A small autoregressive pixel model, trained from scratch: batches of 128.
Rows from block 5 of a small autoregressive pixel model, named by matrix and row number. Rows with one number belong to one neuron. Each number is 500 + 25 x the weight over its row's rms, rounded and kept within 0 to 999. All counts start at 0. Numbers have three digits each.
After each neuron's rows are labels from the 100 images, of 14976, where the neuron reaches its highest value: "strongest on" is what is common among them. Only what is clearly more common there than usual is listed. The data: pixel-art sprites of 400 made-up characters on tiled backdrops. In brackets: how many of the 100, against the usual share in percent.
# fc1: MLP up (model.blocks.5.mlp.fc1.weight, 576x192), inputs 144-191
# fc2: MLP down (model.blocks.5.mlp.fc2.weight, 192x576, transposed), outputs 144-191

fc1.556:496475540494491482492526522471466537519528518495546476503502540500490484536514499509493524535489482515542504494489513534536501532512479481507483
fc2.556:542529505515504470508476525489492467508534513474446482506478502483508463489534498512487531462462540523499515478525506449484536512475478493484501
strongest on: large (73 vs 39.4); grey (31 vs 8.4)

fc1.161:543536466517528555468556481507470491504485499507588514473486493514469494495517506504504505510519499510499514506500502500476524510504508531504494
fc2.161:466491506491464491503465467473516483481532529501494488524532505449516477478507520484527480508485504516474502540441477538496457515523510484516514
strongest on: large (77 vs 39.4); grey (44 vs 8.4)

fc1.169:504465463483534536509532560470471508518509481493477509480499490469549514500500480510498522487510468509559479496488485548505466465515515483460534
fc2.169:450491487519487481465522464504530497508490487504522448525503460527467498466482560490554512520477489509482504501503468469498517466492525491480511
strongest on: orange (29 vs 8.3); pink (28 vs 8.7); grey (25 vs 8.4)

fc1.256:499539499504473501530572493527484491542540494502527496528513523501500429527497444504533496485523479508526538502520509516534500518516484508456535
fc2.256:497469513460482508492492494468509497491516452483498507518483526484469502499509450480487510530472483512520450507482594505499524530527477521514459
strongest on: purple (32 vs 8.4)

fc1.402:495486466539479478501494519466482488524488472479485486493477491499511491490529474515540470462514475532553513508471537513537480502504545482489546
fc2.402:505528544490514517477472480519479529463526504521513504535496498452498422486444487510506508481473480495437554474528522544523533508527501540474477
strongest on: white (27 vs 8)

fc1.177:521502507485527469499522503448521469502511505503489508479476486527465510554514503498490491532551502491503526522505481518531493506487497506558496
fc2.177:477460503505483506483494539482511544471508490512548508513511486472479515482547480471537492514521509515482520480481544486488508503487512561491519
strongest on: white (97 vs 8)

fc1.495:488486510449451501512564517490481470504472518492488498501477514530492511517510517500541493500470454477482531552533491497540483505515499472504500
fc2.495:485482527563500502498453508558536512496489477513520510494437510509546482511502542509520505456513508470527471497523493498483507492485538506532485
strongest on: orange (34 vs 8.3); pink (34 vs 8.7); yellow (25 vs 8.5)

fc1.21:538502479547527507516554510495496503491540509478463536513491493538496543535537517501513483510533491494496524516545511482512476496505453483474478
fc2.21:494471516450530481479460510464522516476491485552515508501478497533514501476498505491486502452487473525526509481484514506491504469515524502461468
strongest on: black (82 vs 8.5); large (64 vs 39.4)

fc1.424:483519494489530499480480502487483541506537492486449450429516496515496479485492494520498545517534490530441529468510491549501441470502521466489440
fc2.424:482493521537508481487467465508539488499462489465528523521505484524497454517497501486536544463497550509499503535502537484484555450475440508514519
strongest on: grey (44 vs 8.4)

fc1.117:513486469494531493463531513524490492513488535501502537483490504553509544539499533500528513538492494465514489515572480540478488484519519478478495
fc2.117:443501449523517469517511507502473499481499516510505525543519521460468487502504528511461473478467497523499461502507550498525471485535483524525487
strongest on: orange (95 vs 8.3)

fc1.113:485512510553463462496496481472513514539525543488534464490506515444483519497524459485537482535454512527518524516502494513483445476505460471502538
fc2.113:480493469491541496492485534509476463467493464495466513543517494544484487488499497496489496502528501472500448532493527504519502497476542499516451
strongest on: green (53 vs 8.4)

fc1.69:534491447504463502508487482493497522481467542497492517538469521513531497508484463471473562481492548450523520544509555543532473482523454454517504
fc2.69:478495539467560525557475487513515453531510530471497502467509480543454469480509516558485514518529528509504497496483458495499513538473460495472524
strongest on: black (32 vs 8.5)

fc1.389:475515493464480470482512485492492471517489493499527487506492489484503474488476498473511501490495500484540555510513526543486538501524532524499498
fc2.389:476512533516495472508495491528489511465519482506499561472498553466466519497511473531459490455491496462507502467510496495533479489522483492507547
strongest on: black (38 vs 8.5)

fc1.125:507496530492559489471525492541467510489480502486505503533510510476482523508467519477562508523525503479477479535494520487487519508519485501501451
fc2.125:478523489523513534495499510519503489478517507527492504521532544463512516477450539491525493519547538480505497497492490458505498539473502502522471
strongest on: white (26 vs 8)

fc1.37:492481535480501484492513516512492471501536473499513467490507517547534525499469484485512501492485499498522507533502527496523503508524519546530476
fc2.37:503486501530511512508480492503482478513442524489507490466519510445513514527505478499482483493505530487458551501489501498492495509519510471508527
strongest on: orange (34 vs 8.3)

fc1.397:499519486523483481514494531487531477536455476485491531495520502512505470526464490525468478484515468461492528480456489511490508480504499490528501
fc2.397:525509496476514529496506508511505543495532507541515451503451505499514539456512518515548524505513534501511470539532523516504499508495491481483513
strongest on: purple (31 vs 8.4)

fc1.205:501506500496455484516507507514449523544483434519521482545525527464534477476460499495510507549455531502497495519519519561504487499477525541515514
fc2.205:447446451517499526476488475461543502497464529434479507484513474513461491528525499491518537517482483472493526479523487464509521515522460506531474
strongest on: large (76 vs 39.4)

fc1.61:510521503458501512526542548463515520509497513499505464503504520497508514503460501495538509462514460489517502473484498560487530522459500522513518
fc2.61:528506507512472510456506487501538525457519531507503530482529473500485482553489510464474521530522504578506479516497466494478499495499517514519449
strongest on: teal (28 vs 8.4)

fc1.463:518495499511514475507534506509487516489505512463512471477457526496486448491537499507521527504502478489498533470459511506507509503530443491539504
fc2.463:521518522457487488503503500450484492499454494517419514513483517480509467494499487489504483532471516500507480469514552535508521491530509480478500
strongest on: green (100 vs 8.4)

fc1.82:576491483485548446505507520505458443527521446481492490512475523487519513523559481476508527507498500474489532479538498508480518483488481513531498
fc2.82:468451512448481478483495484502527536520500540505475470465494459544516550531499505547466510519523544484527486504487531482505478478534515496481507
strongest on: green (25 vs 8.4)

fc1.328:501512460475526536542536515474513478470504518488512509494472503509514503542480523501509506506486463500504475498487490527482495540537515494516491
fc2.328:479468523490517490513524542494504544474477495562573511464470486512516475537467502496498479519506504478485479498515478490489535531537505492426522
strongest on: teal (52 vs 8.4)

fc1.286:465526531516469498531483498434486508538531513481544491466505526487474505491508506484493513499496511484498500523498495501474513522502502468486497
fc2.286:505517486484533497462524492508497511513503529484479528469461485536523520474482514501516466521513502514565536489484505488513458490517538509492536
strongest on: black (53 vs 8.5); brown (43 vs 7.6)

fc1.35:492508504500506448496543496522517510474514486513482511470470516512527500483503463505512532499496481463478496461526543519532510457497459528561496
fc2.35:479468544444475513504496508511510488492484523489546501527542516517527512479496506526488469483537545502511492531509477491515519495497520454466470
strongest on: grey (60 vs 8.4)

fc1.162:508477501503464471503535510476470494549522504545485516511471472510493516518533490514507507523535537510508463466512524511511518479457514484544528
fc2.162:498514488487528507522489503503506484518482478444460479534513497508464495478484487513515469477522521504511529574483467501506445531506459468487493
strongest on: teal (62 vs 8.4)

fc1.192:534471528487493479520508488476501535490501475517446516498481449505523532512490523498507524504503505478491494524500517508493507492486500477481515
fc2.192:492516449462484490497466495465531496553520496501532504492505579475501498481507523487512473520503534496514521556469503521491472482526502549503516
strongest on: large (73 vs 39.4); teal (33 vs 8.4); black (25 vs 8.5)

fc1.91:453471500447470494463503574540513480501488505474502501500469500501524516440509511499521513531495510501573514463513519493493527516512519530509533
fc2.91:509507496502533519496498436499499512532465520489532523498496509514475492470497503482486479462492542508448515452511476499500507491490534494523523
strongest on: pink (38 vs 8.7)

fc1.512:533485531419502522484487518496485518517487504494584447514502531476464455510462468480474492513464523500500486523476516505567506510493470502485491
fc2.512:466531527555498472533484492507534489489506529512456494506492478496504512527525471518488503467485483497536487473480446535453476473512508483537482
strongest on: large (72 vs 39.4)

fc1.516:489521501484527486464494520441474499500549483481464461467483503450504506476480496500503482496533493483506531500518541510542488508524510559499504
fc2.516:507517513517489569521523473548513486473497500462529472524522505501534518542490478524522519490519520474489454546507516461498465503540478489497491
strongest on: pink (31 vs 8.7)

fc1.98:479495502544520502438526494493484495487497481508468520504488498519504501530484479485509530534520493467537494501532534507486488475526511466465498
fc2.98:514499522481508502535489487468506486480505551514480483535496500487492569521520508493455533480460519496496480481550475500517521511487549462510470
strongest on: pink (28 vs 8.7); teal (25 vs 8.4)

fc1.40:490607488500549458460490527502499492508489517473492487504520505508499486488522510462508479505506471465503490527505490494508498472493509490523459
fc2.40:472518444501495514472490500476502492490507516507487536516485496491450511570496487510509510499556512489485454481485520476473506495466504510535476
strongest on: black (37 vs 8.5)

fc1.260:485522455521533470500510513501488481515489461442496485512479523536494541507535517485499481485526537499498467536501505524525531495448512527512506
fc2.260:504507478500481510504461501497512473516472496544452432498483529523474569507514520521483481502517469454509523506548463490497542513501449511513529
strongest on: orange (29 vs 8.3); teal (28 vs 8.4)

fc1.467:509469466524466498438496481509450503531509475513521474466499441489517526500495474467489522543511519499520503553482512518507457491539513485488513
fc2.467:478519510495525495495500526502512482514525526518491509506534555501469473513518501516518518489470459538489491527496498489510526472472473510512521
strongest on: white (44 vs 8)

fc1.276:514557507517522505480532534466483470516523480467490512460475493481478510551555497521506512533472515529474522526465510504483476489469529517558519
fc2.276:509502473493480513508493473505491506492495501553531504561508545508485523493480531471510448518489502482508514470503464496551519497500456490468499
strongest on: pink (31 vs 8.7)

fc1.147:524516503512463519532514507448477509492545502464534433462489534480543532476522444501463502485514454484492542476501485487483501472494464508468490
fc2.147:489504508525518477482476535511440499481434475529510529490494488476493515453492487510506521511487481502485508456492540409502499480507527448553523
strongest on: black (44 vs 8.5); brown (36 vs 7.6)

fc1.295:499557509479508468538549524477446505505479530455513486492520562471471516484503441477493524522511507481486494502491488545500459491490483475456447
fc2.295:489490527528505536513487541531504482478548507530510483493482460498527519481513498513544512511502500520519504431480510477482511464477482472536513
strongest on: lower left (50 vs 24.6)

fc1.525:498524507493500497501523498490476511503511507497496503504502532555477564521511509485473525513510456485511538501502522510529512520502493477489467
fc2.525:506507496462490501529478466505516502533479501490439510472463494484521504522501518493455453465499499529546501502509482512503482509517529524479492
strongest on: black (99 vs 8.5)

fc1.187:556472513460543504465536498511516522498502501501463495473514470498501482469505499492491521510495480483558467457498476518524508473501482491535494
fc2.187:474489481527496484495484493472440496502477514492502499528523517521467504530490503468562474497517496482500504561520502481553535477494461511468491
strongest on: green (77 vs 8.4); large (76 vs 39.4)

fc1.388:495522497513568522466513476524488544498508508469520457468538519526486554536537531508511541529519523517517522542550525549473519500518452499494458
fc2.388:525487496521523522492504472531534502489474497507520509538491481505512533491518455492523514497519542518478496499492471460523541484490501518459515
strongest on: large (77 vs 39.4); white (50 vs 8)

fc1.272:552532508498464490525484516534511482569556492456521516434473510478520492479547534469504544522518494493515480558475471514524484487451499503503500
fc2.272:471519486497485519487512503487496492471454463514496518532489495472456519526447430540496496448480501476505499513509504525504529534501523497491506
strongest on: grey (51 vs 8.4)

fc1.31:528465537491472495511502537541468434511533517478484468491493508530594497542525467495519524518528499487533512511474504506494484469464485456465477
fc2.31:476508536481550536492480488471548540522459508458518523485525500480441494480508492528496497483520518515443533488544505463482469529539476518526487
strongest on: grey (29 vs 8.4)

fc1.346:459529472503505508495554482497489465482486521477527493504478537492515533504550524492563500477503496498497502471485478511475474482464493514504509
fc2.346:498466477513510493468511514505506484500518492496488513416467489452518500460496508493502520533501520475479499463506539452479509490507500460519472
strongest on: orange (32 vs 8.3)

fc1.135:455536476497511500467503522477472528513496492491446537481483491524519474550478514507475534489517483531448485580538485514549501504509466518481509
fc2.135:506464534496512501482528487487488478491507508498501465544488488500486528428558524507486424508528490492562507432503559505460470527489532477513524
strongest on: pink (27 vs 8.7)

fc1.359:489493501506491501486554544525524499502536506515471508502410517493466481496559499504540498505546507443497508497476500492478498514501474509485513
fc2.359:542520488497524528498512494501535502507471534497448494537488476521473433473480522513504518502489552530476467495487523577517511505485497514502484
strongest on: green (99 vs 8.4)

fc1.185:528519470483542444482542495468489512508514472494484509550471468517530531470500487518485488479503505483513491510460510494452450514488548496529497
fc2.185:534489541530508492508502459481476492508499519546554509443510520494501513516533513496486478495513459514496513513475450508510512530508503498470514
strongest on: white (45 vs 8)